{
  "encoder_arch": "densenet",
  "model": "encoder-decoder image transcriber",
  "dataset": "analogue clock faces",
  "train_examples": 97500,
  "image_size": 64,
  "crop_scale_min": 1,
  "horizontal_flip": false,
  "cutout": 0.25,
  "tokenizer": "word",
  "vocab_size": 74,
  "encoder_norm": "batchnorm",
  "encoder_activation": "relu",
  "encoder_depths": [5, 10, 10],
  "encoder_kernel_size": 3,
  "encoder_stem": "single",
  "encoder_growth_rate": 16,
  "fusion": "prefix",
  "decoder_width": 192,
  "decoder_layers": 8,
  "decoder_norm": "rmsnorm",
  "decoder_norm_position": "sandwich",
  "decoder_activation": "gelu",
  "decoder_mlp_ratio": 4,
  "decoder_head_dim": 48,
  "decoder_fused_qkv": false,
  "decoder_bias": "none",
  "decoder_qk_norm": true,
  "decoder_parallel_block": false,
  "decoder_inner_norm": false,
  "decoder_positions": "rope",
  "decoder_prefix_bidirectional": false,
  "decoder_connector": "mlp",
  "decoder_tie_embeddings": false,
  "init": "kaiming_normal",
  "optimizer": "adamw",
  "lr": 0.0012,
  "beta1": 0.95,
  "beta2": 0.99,
  "eps": 1e-08,
  "grad_clip": 3.0,
  "steps": 5600,
  "batch_size": 64,
  "epochs": 3.7,
  "lr_schedule": "wsd",
  "decay_fraction": 0.4,
  "final_lr_fraction": 0.1,
  "warmup_steps": 560,
  "weight_decay": 0.4
}
Rows from block 13 of the image encoder, named by matrix and row number. Rows with one number belong to one channel. Each number is 500 + 50 x the weight over its row's rms, rounded and kept within 0 to 999. All counts start at 0. Numbers have three digits each. After the name is the row's rms in percent of the matrix's.
# conv1: bottleneck pointwise conv (encoder.blocks.14.conv1.weight, 64x208x1x1), inputs 0-103
# conv2: growth 3x3 conv (encoder.blocks.14.conv2.weight, 16x64x3x3, transposed), outputs 0-7, a 3x3 kernel for each
conv1.28 096:548515474432551402495530474546526554504499465402500485455507531478490503441520467484499452578524530463488462509511564531530534592526483514504471554608491491542511531448507445578564540510522460479483480534450496473514452504536494499502485460519435469601459528521505495511429518457447536473396424483523443530414543
conv2.28 108:413461542465513494425440530474559494461467507460511552534501565510540589505523566475500486477429482473526574469448531413446621498535619532509512486405434584505517493464455492453512503451526482451386509466416461479435
conv1.29 099:533538531457553469440532475494482570547484438541500441476498482518548497479444504559550443566495491540588518516529533487495548485545494467538493561507486511465525532441563443513570522553449550451462571515464509479505533496542475537471478541511460571492518550508492563405461479495548565455512536565562542571487524
conv2.29 090:451512484559510440579510424453525527475471431496451447500527570525473428512438430513508462542462409531516536458539566485524535496521503477435481508525583525547557586496497488459497401431421515561463454550548473512568
conv1.30 101:463464433462480435464447523477450470519506541457522447509491541471494537545423497497541485476489459453465429450500513476532536468500445453550476511443494482470402508501428517394461545460412545466532547522515437516457438489417482436544492594431501480513574512560481427510478472483473491555488441444409541415502425
conv2.30 113:574566539533550494501539444420473394541483457517576509520500530498493530480491584454429475541572525482568573493454476465479492546426481367451397526510527477521502495471367502518456421487448515500588559493470589528422
conv1.31 103:540531478438417613470506457451447498455444453483474447456512538544510498431457470482494473497451549451513550514529458495469468568512488511473509463492470497492521520531550463430576483556537529479540442555534501517513461436453396470548486506470459558560524466587467501389414515481501470463421532495588505478471554
conv2.31 098:458457484504454562458415505519474505510520478393398461547543544510448482548473509572547457491549488390460532549552556503513448552564527608517564565581576456521571541514625560505501517473492432540498435542577414524547
conv1.32 102:533542497441505532505521512435470564467472506506536559507579454493545522492455505497475515423524528532484476460548433589447551470499425510533532587486533546481513516518621504469556519533418541497530523490406451480516545460585530505532465540467390421564446520601505515454438428459479489495446483509468425462561544
conv2.32 092:476538554503575512484519411470547591444500559479459434440486505435488564445464529445485541435473499487523530520553660489473561452482567440565547484488444554530498524468457448496432433459482531567504518494540505470510
conv1.33 096:519532499496541485504513466460461487531566491431520495496534527547513486481508526508503486447520482464487523495497577542493468486533434499541515528520518540522507462431525483576500495508521547520535453517462503477557524490567479475560469474447495543583531490425562541457393586555508534443436525556430491569413557
conv2.33 098:517507500516551526436417484491616504390497489501443542562467496572518472519497462429530519438423465436440467489544551463456498505491515460550533434516578535424477471481471478525473495490502450498518426507512405445547
conv1.34 102:457457498437449583455486450481473468440509516483518512532508472532513520424497479525481452485512525538522532565523460535495490503531515539538496516524489476531541527528510514463524546528490447522454469438487456470474484493543527444448504480522408456480447470569514567447488471432494414518499408531422454432532557
conv2.34 107:351461547420498601511521513467460478475455425436481392540534517514437536519449487511550533503460555474397407573541538586461548603515582523525470581490458472444434589469498534501504528536565473513464513446444547471530
conv1.35 101:502508512516531439548568538499518519387470507449573464459554420519488530473529522463488568578482527444527565510493499535466549520499523529520539498523549510527451479460457488548509510411491553503501513478411474551516521430474489457624458490556581427558525498492371435552503576552523525472554458570519483473390514
conv2.35 089:574589498504521510441417505528514431510624531509568567447501586447451532437556449567579509480546492424413461509452445486464456484453496516524420520473373454481482509506536551558515491512446615462525559563536419543526
conv1.36 098:513491499542500507499505573523525510535502533506500552526483494537547563557428592553529468486457466539550479519524452510496558413551420461545569478502448525485537485496471500485515443405413560480510564516485489487495547534474529585531454451466507545443485511447516424455502579579437536491480470471546520514541543
conv2.36 103:553514398527528456525483379633524406530577505423478463461471469504487403501526524495464448465510472531514518507558515464525511480566575542602632448537580461461545502412490445506476411433466482471544426491550419400566
conv1.37 101:483493530513505441507507535502583490512525543468496514520504514487471504521411555527477521525418509509512508503472518469514515466519457449513474500520508510525450527474449515504459457463456518456484574505485460557448552545452579491574455529504463501579413566550444521450544582599435496537375601583453524524481527
conv2.37 090:569507435574440395573480438517522440408541485391427467469411493508488421501506468364477457429535467618555597556443427492473396545502509630569519486498576553471554605434445502515538486426558467481516490469466502444516
conv1.38 097:492520457519482522533534481471397445460442480517494515434475438533432504489458469470465547480506561447512582523490464502470526480508474494494563439466500486398491520514477508503540505502544464474492512467470506478566503446443448487484486479536469445466528539500506456400512502568462366618556595556516437504527430
conv2.38 104:559513460451489512443442440521555493470546552493414524481471547527476520437468480576482511441517471453438413506444428473391416496455431478498505524576555446519540476405456503469441565481458534456551500522497447548476
conv1.39 099:526500435494473448544529576474486550472434508568538472496480443545451476531497529516481571452508458494494529498489437473474561485471508558496563514489540491535512450525567495519416515464483561489398533545467438522580503453543435594517469434493484398451467391546493549507465497453453509416400483556421429493553529
conv2.39 102:547574560572528491534435360461479518431518466520482545500439538480444541453435407387477542414508543540494538498485550499480520505502511451454462449419431645518514504447424470481451513529531443410560525471579545460538
conv1.40 102:514527536517435585529524496464489573414475478500477504449497482462546471441468480476482522548523520517473523508546457506533497498556528559512515548500474507464569537498536460381551548535483541484487591522459486472534436448552489485515551449516508405427414497536553500435498492568476531594443552564519455488492471
conv2.40 099:475518517430554552377453538594513482500568581427524559466504565529445507545487532506525523477440441546468508565503559470440467427505579571486503490485463493562557481478523499498508435444426520526420512567461497493513
conv1.41 101:520513527493517520492461353537471529458486462567474547502529535496519476468498464451449497450482494526494483491489483516507414490509520405518438513446467476473572509508579502500514460545534369508435478424480447476515494469545496524417491432530431536498421423550550585517509536527501442567486504450416567576512513
conv2.41 102:515504475479485478476499516458572601382452562511518339537480394523525477485455511489490480470444423561576520447496555442492499459488498460411441511470454463452407561600507519606461521577468493608551448499596502424555
conv1.42 097:481546456459445414507479544432455449457455543465500430484500486437464521487519513468462566483459521500466569520491459513392501482410480529466461511522513618480440530485492518505458452420469552458516512513490472486509542467471488443481436483505603408527557469509504561508503544534454478478499493478407498571509518
conv2.42 100:516565497508532414480491416512520487426424529501431461512467426462510481439486461453468472552534518561444485508494450492455513507524486617647621537499548523447512482471430490547448493615499446383519513376419580469397
conv1.43 098:408519555512415447564537553452492390521449510460530444451515526445486529524503518453480551545428502473508551525447429475461515527361524563462548472558625572487430532476473514506507434419528517508499408499475510582539483576399497404495439509453520430481580502431496553503453506508525499433435504503450491470448484
conv2.43 091:455603542407562486443567394445473429552472456572518533451466472437454450417442451416468429473509475498466468534534519553482497553518505532609566567536550489480513414388428473541525439589451480405533517496470557476385
conv1.44 101:444463507494521580478459508436494504523463483484471483523477467563528505521471510533563500521449535457554516481558517501436562456536506473571546457532429472515472507464461404495555506514437559557482496460511494435509470512582512537587441522446527452437505537477418362452447532508434483529506508509502510476494457
conv2.44 097:572554496537565528494541475598487506479538585470538515509568587538502550528508432627529490594523587529388472482471517512472564488507560537475427521507496462434579555479537537562568488406534465357522493469526516443584
conv1.45 100:572522471435593455478519477494492592522487485481453508528547499531480510502483512500542435532554465506566499516471478565537492520549482495462495591465492499535504513449548487530496590487495525482460520482468488563505517520594530530488496510426427432562418559413514411426368521503533517415445519554438431459484455
conv2.45 104:432482477508554519586550475442518516423453518548513522541479561511502546486423425467454503489493465554516534528471535494470563436402483522463406468473524532515597570495414540519469473529453494530517449514565496444578
conv1.46 101:509514513413510474551530513497587600479509565414543533552560483495517536444492525501494543540562583480490450563510517549521559489565492504501588599520491490543564470523539567540590467504515533560490552518440418484490488444555520483568465466573441469541503514480440561526510435385463484509410482475516448426497622
conv2.46 100:405503496474539509583459502445470484544485483502559594406474560445462643427428563485492475520498499529565559544444537496438604391442613480449507482436512554474539530457380533472428495492467559521382584521394476546504
conv1.47 097:506501453424571549474515474477555571495516471527458572505553545500515519473496455555496504509553503490526484472499482526497477466546502528607516552400588539458549510506544438519522504567465482503441494461515501440516458493638491518534499495551450478478475517559470555456450478471378517461448540490460470430505432
conv2.47 109:465418502462451438505481471463450547494462507540494473425522545432476611402420494533472429545505488543503537446466598424478660422503573494516494472523492528503491563483491493482469441487467495540555478492576486444550
conv1.48 099:478528499450483524553547514528490468477478447463488531584506494522471510521455481498473506524562495501497475497522497535533572470549511466465565428477549504428570546496445479505480521517557545431458531526544480497508511477469472478529580534466409487397473555441468490572490565497455550539427453430495473482617427
conv2.48 092:638576416539525402541554509431463515535479410521529453431494457422486534435416498433318479513461406565568473515518504481512502504527476503535499457562524509481556572537475549527445504509437447542611411417586444401499
conv1.49 097:506504411482555487498497493530430582478491462517480483498476489545434467473488469519423541493506453494517542454538516491519476538572472502470550554405464468479502504517530444495518547524499469500447538489487478417521455483595449534571485479500442459549450526592543594462456542593458549461335539508477482510516446
conv2.49 107:414524616461519559532508522466603576454497492577515513557516544528536543468443480482501492502508490524549518478482547478494623473457576487491432414453479575481520567523484536567435513502469490544557504493553532490536
conv1.50 099:513472482452514462434574466571462532453438514503566542510519490528489491511501464398468531500488507518475596519514522423507560468537500456464426490527562537448520563511460544531471459463518495511455518515417428537450473467462505457489494394488572514498603482558524445546443473484478550458535505495537469399499438
conv2.50 108:491513555451471523463522508501510470558538465629591458449492394427457459479500481419425504461471499527483502429464490469463512479437440485585489539531465533439515512567515482499446480556427467498622469430560486458523
conv1.51 099:455485447533468501437444475478406523458440507484492509498502493446526480477466479489436432455490501471491454520548499508492499480503449541560517492452425448451470551531512507423499421509468522478486482492467418394435465459522474452529454516544439458500432467650481532522499465448475402475427406420518475503450700
conv2.51 105:428545525532540549500525494482516479518487476309456454494506517413470547485504541507531420450495544421484492466513530445479567544543622496507468549495522449383422546565500496576448337499455528509440463464405539531457
conv1.52 100:470486493460569562457477422479444480537506502558443495507560545447515544472501447535515452515551542533515403508537519501523501487486524466542446465449479479470513529495541479453536449568513496599494456488547484382472467492549505525463505487472368490495432486533511504485497505511460503505424492511473506432519466
conv2.52 091:390471444426435449435510505465520522484504483416490511460475463415492604437447548480441387502441482515490408477488558458513600498490599511559510572601491431418417509480539463519472465460447435527527427529509482462486
conv1.53 099:509531566486537512498494429552516515454467423418465487503505405417498481405505416485511429537464541517598456471466457452506478600505501518495471492500502523515481485415490482467576477440450450438555433444425592479474453476437521450517476557557445524432584475499444527448524511476440472477460476582573470445469512
conv2.53 109:481432500529465552489526543525433521624526489446487438511529532470410468558411434548545481513534446377465385547534501512479436518542496546494466535550553489528527512554546532546565505549430448513405433516445444543463
conv1.54 100:485534451532489586465547445501512506480422463532511464509547468537468547498536491518487498590405526521595601467564525487504493559459443575456530459491496491499482510519489435568506486445517465501480504497499514563462510501447459539512423490545515394578471544526496492456569430473515542497360508479564487454532524
conv2.54 103:380487544439541625510515594465515462506544469566480493437512571431470538454471419536564536483511537473455503533540447522532490558561481593555532492539521552487504545497499591546500598508573524457480554533496552571487
conv1.55 099:473565554567501616499543468461533498493427458525462462458543451491509472503509473493523496489446565497591539489487485538413527547439533480462532462475444492477498460491513429548545451501529515520496463462517585487552506470495481530453476478475457459448497521482454571403502532472563462476468557667596509474545501
conv2.55 109:463412514414492569412522559551512527527500490497492481459516571436481508487463441507581493481490445493377419529523516554521478538539471524475511506513512471568561524518593554493544494475479475517466518482536486499483
conv1.56 097:509475493517421464480455561490501476579581511487507502545492593476440594589438570589540436410510500482498500510503524520465557522375422533495528569496449475546454508547483545470459516487402549433559519586532499519432543584437496473482512534508381511505505442600415480388542470541457493436529530490432460489475514
conv2.56 095:453574491560540429602505402483467449462483446436454464514435503570484462578537503494473418507559506544519546469463476522459397573558488490563527403477563478475490569413370502442367494489459470506438456480461488469525
conv1.57 103:469502543459467544461498492528442504494497506568598501556539531496523418409503495479419507517511525540521510514536470583486423468539533532549510532470529508528538463501518502447531477512512480566446469461510477525468513466523436501433541442512504507508483555617517597600482552480442327446407509440557524513449562
conv2.57 099:542620554512561512508505522479453499486475407445536570452571541486497564476486601576492387564550493568570607382421455396444556486550602496337418508508529538531547492511519518547464458549437488486482505455454477476520
conv1.58 101:466556516604539531537539540485536464535444538507468447508502489595479502550609484477508573522464458441534599491473484459425546547470504478544516448516507516499431375518530502603480472451535555481502516479504545569529465498462493547535451393498484569469494409447516493565568559535487523489560417491483529447470467
conv2.58 095:633596532560546487441424472579499544482533584487521543466484512471510521439559482548512535505534545430465496518493511479441449420468427482508435473462424520526496474511581453488541646564489558469510561457533561491460
conv1.59 102:482464414486508521447451425522520474477454496529532513525455497548487483449477460483452494399518438504414518549549506489527468462488455454498479490500483428452547540571468504497401468551563467507423533478500433419537429418534526514500532485523561474430416489581526586579511475526508431553469479373441561468639420
conv2.59 106:525457499471477493473489494458559545492520491528497389513503491475532532473488535500527640414376566538564556494453568516478514547490483443453408475434457450501511559572482485541464459520518451560601491417557582438463